From a checkpoint of a small contrastive image-text model.
Training: muon at rate 0.011, 11500 steps.
Rows from block 4 of the text encoder, named by matrix and row number. Rows with one number belong to one neuron. Each number is 128 + 32 x the weight over its row's rms, rounded and kept within 0 to 255. All counts start at 0. Numbers have three digits each. After the name is the row's rms in percent of the matrix's.
# fc1: MLP up (text_encoder.blocks.4.mlp.fc1.weight, 1152x192), inputs 0-95
# fc2: MLP down (text_encoder.blocks.4.mlp.fc2.weight, 192x1152, transposed), outputs 0-95
fc1.829 134:128128128128128128128194137128154148128101128128127128111128141047045138144184078128104091128128140172128090117138128122128128111142128193128135026147132128121087128128128169128128044140062117128107120128128085150214128058128104128086128098121128189215077181128128127107128128128128103119
fc1.830 110:178128128074128128128128088200128128128116103128109128173128128128128128116128128128128128092061128226142128128128185108128128128128003128128073128128128252128119128096128149128128075128128121118128128128171128128128030128128177128128146173159178128128100128128155087173128156128113228128
fc1.831 059:128128128128128128255128128128128128244097128128128152132017115044128112019088128128128128110128128190128128128000128128128128128128141163084128128128128128128128128128205128128128128128128128109128128128128142042127128135128128080128128075128158128092082128128128094151128060128128128128
fc1.832 139:128128128128128128171128059120128128128147149147137128128084128177128128128093025128128128128042128007128208128230128128128032124135128134128128077058175128128128128128066128128140000128113128128128096151128128149080128128102128128128128128128191136128128106128128128128128135128128128195
fc1.833 104:128212140128167159044128166179128128040167128128123176128128128115128128128199128201128069128090180128095101142203128179128157128128128128128128128090128139128128128155128043128128128128128045158128155128191068135128081128128051128128110128128092078128128128128085128128069128128184128066
fc1.834 073:152088128128029128128161101128128128128128128128128128128128128206128128066128128128128128128113128164128128112174128128128038128128128128128128128128128084128128128018143128128165039118128188059128128128128128062129229128128125128128128066132123066128204116128128128128128128093114128032
fc1.835 038:128128128128128128128128128187139128128128128128128173128128228128128128128128128128128128029128124128128128128220128128128128128128128128128128128128128128128211058128128128128128128144128090128147128128128128128128128128062128177128128128128128128128128128009128128128128128128000128128
fc1.836 124:097128128128128186193082128126128205200028128128053128163128147128128128128117056077072128128128220128128128128066128065199128128110095142128128135158152128128128116128128128166128093128128164128068128128128128128128101160114051128128128103128128090128199128128122128128128063198128129128
fc1.837 080:169128128105128128128019128128128128128128128128128128128128128120128111128071128128128128128128128067162128076128128128128128128128128128160128168170163128014183128128165171128128128128128192128199128128128128213114128128128000128128240128147128143128090128128128128128140128128128164128
fc1.838 023:128128128128128128128255128128000128128128128128128128128158128106150128128128128197128128128255128128128128128128128128128128128128128128172211128130128128128128255128128170128128128100128128110249156128128096128128128102128128128128128148128128128128128128000128128128128128128128123128
fc1.839 033:128128128128255128128128128128020128128128128140128128128128128128255128128128128128209128128128128128128128140128128128128128128128128128128128128128128128128128128128128128006128128128128128128219128253128128077128128128128128128128128128128212128128128128184128038219128159128128128128
fc1.840 113:128128128128128128128128128128175128091027151128051128155128128061128128098128083128128128183128128062128094128128128128186128126128109128175139050128192128128128128128128108128128139128128128095128152233128128128128100080128128128128128104043067189128056128128128196128154029128194128070
fc1.841 093:128128128151128128128128128128128128117128151128128128108128128128098128128128128128125105128128128073128128128128128128128128155128128108128128128149238128128165116193128209128128128128128128132128128128128128128128123128104128128128128128128108128128128120128128128128128128128128128128
fc1.842 125:140128132128108128171128128128048128128128128128128128128192128128128148128128131126092128128052128059042128112157128128205128128128128128128167128128128091158201017128103126128128128072128128128128128128083128128109128128128128128128128051161158128128128128128078104128128128128128128176
fc1.843 025:128128128128128099128128128128029128128183128065128128128128128128128128128128128128128128128128128128128128128128128128226128169128104128128128128057128075128128128128128071128128128128128128128128128146128128128130128128128128128128128128128104013128128128128128128128128194112128128128
fc1.844 097:128000122128128128219128128128214128128128128118128128178161128128128128128126068128128128128128128075099127116190128033128161048108128082134128073127109128128133128128071128128128128128197128128128092128128128128128128152204128128075219128134069128128128141128128128167160128150128086128
fc1.845 141:128128128089128051128128158054128128128128128131128128128126140177128128128128128054128128128128128128187155128211128128128128203128128128105142128128128130128142128128128142212128086128128114128168128064128119163142128128002128128148128128123064128199128128065119142213128128128128133128
fc1.846 012:128094128128128128128128128175128161128128128128128128128128128128128128036128128152154128128128128128128128128216128128128186186128000128192255128102128128128157128128128067128128128128177128128126128128128128128128087128025128128062128175128128128128128128128177218128128128128128069128
fc1.847 085:128128124128128128119128128128128128128000128119128109128128128128128128090115128128131128043206128244000128074128128128128128128128125128128128128128128128103128128173118128128128128128128128141128128082128128052128142117136128114128105128128128128223242128128128128133128128128128128128
fc1.848 009:131128128189128128128128128128128128128128128214009128128128128128135128128128128128128128019128128128002128158128128128128159215128097128128242128128128128128128128128128034128128128128048128128128128128128128128128095128232128128128128173128160128128128128128128128128128128128193128128
fc1.849 111:125128128128186128128128122128128128111128045151198106128047128128128222128128128158128121092128128143128128143041128128128128128128159128128128128064128116119137128111128083097128128146128251128136128059128128231119128128128128027128099128128128128107128128128124128128128128128128127059
fc1.850 153:108179159128128128128255128181128128128069128128164123105128128044128128088128202128128128128128053128128128128128128036128163128128128091121111126126128112128099128085037128130128128082128128128206143092128128128128128120128048079181177128128128128128134128128128128131128128047128128128
fc1.851 029:128128128128128128128128128128128128128128128128088128128010128128128128217128128128128128000128128226128128238220128128128127128128128172128128128128128128128171128067255128128128128128128120128128128128128128128128128128128128088128128128128131128128128128159128128128128128128128128128
fc1.852 115:128128128077128128128128128145128128128128128144000068079128128084128128128104227128128128063128128128128103110128135128128128128192128128128128128117128134183078128193128128128128068059128181128128128209098128126128128128128128128128178128128128163072128128128128128128128128105128128128
fc1.853 053:128174128128050128128154128120128128128000128128164180128128128128128128128128097128128081128128128248017128178128128128128128190128128128128111128041128128128128128255135128128128128087128199176128128149163128151179220128128128128128128128128128164128088128128209128128128145016108142128
fc1.854 105:128125141074128128128128128064128128219128071047128098128128128128130151128128128110129128128128128128148128083128128128128128044091128091128128139128128128181128128128128128128177128142128163128128128155168128128128077128128128128090050136128128151195120128128128128128128191128128128128
fc1.855 109:128128128128128242128128128160128128170128048128128128075128128128128128128128128128128128116128128128128108128128128083128128128128128190128128128128081053128128224128128128128206128128128004203166161128128128128128128128128128154170128128128128128128128128128128128128128128128128128181
fc1.856 037:128136128128128128092128128236128128128128128128128128128128128048118189128046128128128120128128128173083128128128128128128128128128128135128170128043128032128115192163190128128128089016128128128187128128128128118071128128128128128128128128114128144128128128128128128128128058046128195128
fc1.858 175:128128128120168128145128128172128128128128070128143128128128175128128125128128178128128128081180096115049128116091128087098128104128128128118128128070128128164128128128128128128081128128107128139128136128138128128086128128232128128128128074024062128128128128128128165128078185128022128227
fc1.859 134:169128128122128194128150128098128128128128128128128171110149128128191128149140128128128133080148128088128128128128128128099127128043128128128128191128128131172182128128128196128214134128128128193128128128128066232128128043128128128124128128128128035128130177128104128128153128128128128128
fc1.860 097:128128128128128128128191110128128128128128128128024128107128128128128255128047128128128128128128025128128128128128128128144065016175128176128128128128136128128128128128080067128128125128128128128128128128128128128128128128128128088128211128128128128128087128128128128044128172128128128128
fc1.861 019:128128097070128128134128128128128198128170161128128128128128128111109128128128128128128128128164128128055128128128122128128045128128128128128128020128128120128128131128128210135128128128128128128128128128128128128128128088128125128120128211178128128128128128122170128128128255128128086128
fc1.862 074:128134128128128128128128128255128088128119128128128128128128128128128128166128128128090128128128128128128128119128128128000128128128128128128128149147128128128128128080128128128255128038128128128128255128128128128054128128128128128084158128128128128128128128128128128128128128160128128128
fc2.829 148:055128089174152128128128098128128126163128110128202122115128214128133147152067129128128128129170128128223159128128128128104096167128128135128021128154128199128140161199160128163121128128170163106100090124128128128128128138128189129190113128128112128128120099128066128128128128141128128138
fc2.830 114:128125128132137128106128128130128187128084139128220128128128093078128128189128128099128128143162128128153128128094105128118128128118071128183128131128128073074209128128131052128128212102128128180128128114157122087048128163107128128128123128074063069128128128128128153128128000070128128092
fc2.831 062:128128128128128128110043128128128128128128128155128128089128128128128128128193128186128128101128120128128128128133099077128099131128159128128156181128128093117128128054108128128128196128128149128128128128128128093090073128128128000128165128128128128035011128128128128128204070055128128238
fc2.832 124:128128127017128128190128128058128128103193128128096128128102128152035198093070084128128128175128148146158131128128197137118128016199041128124128156128088128128116141128128128128128128128128128128184130128128128111128156169112128143128128128128179128128128128104053128098128195082144093128
fc2.833 113:119128078139128128158124128029137174128080113027068128128128153128128128128128184165128218128128128084126128128128138128128052128128128128084128104154088128128128163128130128128128128160128143144176062128128128128128128110060128128128189128110189139128128121144128050077128096195179128077
fc2.834 061:128128128080128128128128128128097128004128128135128128166128128128098202128132128128128119128128131128123128210128188069123128059128128128128051128188128128128128128128128128179128128094128173095171128128128128128128141128128128192128147190134067194128128128128128128128190157009128128163
fc2.835 031:128128128128128107160091128128045128128128128128128128128128128128128128072128128128128128128128128128128128128021128128128128128179128128128128128128128128128128128128128128128128128128128128128128039135128128128128128128255128060128128128150128128128128128128128044128128128128255135128
fc2.836 070:171070081128128103035204128128108016133192128124128128114159128128128128128128128128151128128128128136128128128185128241025128128171128161128171128149128149128128128128128128128128128094096040128128128128125128128128101128147154119128128144128128128128060124128128128128128128073128128128
fc2.837 063:077128128128128069128128128128128128063118128154154110077128128054147097101128128128151032128063128131128135171128128128128128128092128128128118128128128004128128143128128164080063128018128128128121128128128128109128130128034128128128079128128128128128122128128088128128121128055128136000
fc2.838 015:081128128128119128128000128128202128128095140049064155128128128140128128128128128096132128153017128128244128128128128135163128159128128128128128128191128201128128128128206092165113128128155152199037128143128128180128128046128128142131128128128231210111128128128128128128128128128128128128
fc2.839 020:128128128128000128128128128128244083128128149128083223133128128163000102128128128043128128128128128133128128128128128128208128162128128128128128123210128128066128128100128128164128128128128086128128128006128128128128128128128128128128128128128128128198128128128116128128128128228128128128
fc2.840 139:112086128223128128128128128159128128116128128128128074128128074032128128151104128128128128098102128210119123128128102075128163237128128128128128128128128062128172152128128128114128123131128168177128128131119111129128128128128128128128170128160128139220128169126197132128126018083139128128
fc2.841 074:128128128150128128156128128114120128128128128128128128128128128128073128128021128128146128157128128128098128128057128128128123128128128128128165200030128123047128128128157128128128128128128128128128122198128128070120168128128140153128128144128128192157128128128128128128180128097128173138
fc2.842 122:128123128116128128128128128128128128120120128128069128128128128128128191030128184172128128128128187243179128128056187137128128106128128145128128057128095202112089128216128098128028128230128128089128119128128128162128128128128153128167128128128135128135128069103115037175128128156128127128
fc2.843 021:128128159128128128128175128128128128095069128128128088128128128128128128128168221128118171128128141128128128128075128000128128063128172128182130128128128242069128128128181128094128128107128128128128128128128128128128128128128128156128128128128128159128194128128128128128128128128128128128
fc2.844 096:128215184128097135110211128128128128128128128212128128084128147164128114128128128128128098124111128128211132151128088225154168213128065133081109145128142141101076128128128185128128134111128128128175128128128145097141128154128128072128039128121164126128128128187135128148128128128120210105
fc2.845 129:128128128137129128128128062128124128128128128175128128128128107128155130128069154128053128128128128144105083098092176128158128128155128128128128128128128128128128106128096161001128145121105186128114135159128128128205128128205147106139042128128128146125163180099113128044109168128183182128
fc2.846 007:128128128128000128128128128128058128128128128128128128128197128128128128128128128128128128128128128128128128128128128062128128128128128128128128128128128128128128255022128128128128128128128128128128128128128128128128128128128128128128128128128128180128092186128108128128128128128128128128
fc2.847 050:221128000128128128128128128128128128128214179128128128128128128128087128128128128133128100195128128128242128128078116128128128128170128128128128128128128089150152109050128128128128128128128128128128128128128159128128128128040170128128175128154128128128128128128128128128128128128128128128
fc2.848 006:128128128128128128128128128128128128128128128054128128128128128128128128128128128128128128220128128009128128128128128128128128128128128128128026128128128128128128128211128128128128117128002128156128128128000128128129128128040128224128128128046128128128128156128128128128128142083128128128
fc2.849 112:202125128128089117174128128101127128128128128128128181058128128082128128128128142128128161060132128128143105130116089128134096128128165128079128176188128128128128127128128229183147128094166195070128128128128200128101128091065156128142145118148244114046128128128128128128128034128128072180
fc2.850 073:128128138060128128128000128128128128128128128156128128188130137202128128108128036128128128128128128128128128128128128222128015123128128128153128128128128165128128128112245160128089128128128128128128128128128148128128124128128143225128050128128037149128135128128093104128128128082128128128
fc2.851 015:128128128106128166128128128128128128128128042128128128025128128128128128128213128128128128255128128007128128128128128128128128128128217128128128128165128128128128128128000128128128128128128128128128128128128128128128128128128128128128128128128128128128128128128128128128128128128128128128
fc2.852 065:128128128128128128128128128128128128128128128128128128128128128128000128128128128128128128128128128132128128128123128128128097128128128128128128128204128063128128128078128128128128128239128128128128128006103128128128128128128128128128128128128128128200092128128128146008128128156167128128
fc2.853 062:128128060128217167149128125128128128128127128128128151200128114110128128128132128128128179069128128140208128128128128128062128128128128118128128171202128128112128128128196126128128128128128125128128073128128128045002114128128128119128110128128128128128128095103070128128128128155245111128
fc2.854 128:099128128128128128149128128128128086140128038082236042128128128128128125186128142128106155128128159113128128181128128128128168128015128117128164128056169128128189140128128128172148128128069128205134128150128159174128128128128134128128061107173094128119154135128128128105128141128060095128
fc2.855 050:128128128128124128128128128103128128128128128128128128128128128128128128079128128128128128150128111128128128128128128128128128128128255128128128128128250128128128128128128128128128128058128128128128128128128128128128128128128128128128128128128128128128128128128128128128128128128128128128
fc2.856 030:128000128128128112125128128202128183018128128128128173128168128128098101128128128128128128128093183128128128128128128128128128128128128085128128128128128128128128128128200128128128128088128144128128083128128128128128128128128128128128128128078128128128128128128128128128128128080200128148
fc2.858 289:221128128128088177128197144130136128128077149086062013100124128128118128128102164157093122128081080078128128000128128164071088128128176105187128128169123128128141128187128128128128128131128131128089165179128131128215160102128128134128168128128127128128128133128128128128128128128107176210
fc2.859 115:111128128128128066144128046180110156075128170128128117128162203183128112143128128128186082128094128128128176128128128128215106163128128128128152078122128142128061145077128030128128128150140128128128040128128126128140190172128128164128128128128140166156096128128085212134128128186128128154
fc2.860 094:126128128128132086106047118142128049128128154128068128128152128195128053128128128056128128000143174128127224209128175128128128128181128128098092128128128184198133134017128128128128128128128128128128166128128120128073084172145128128153129128128128099062128128128076187188128082128160084128
fc2.861 010:128128128128128128236128128128027000128128084128128128128128128128128128128128128128128145255128128128128128128128128128128128128128128128128128205128026128128128128128128128128128128128128128128128128128128128128128128128128128128204128000128128128128128128155051128128128128078128128128
fc2.862 033:128128128128128128128128128128128128128128128128200019128128128128128128128128128128128128128128128128128128128128128128128128128128155128128128128128128128128128128128128128128128128128128128128128000128128128128183160125128128128128128128167128128128128128128128128128128128128128128128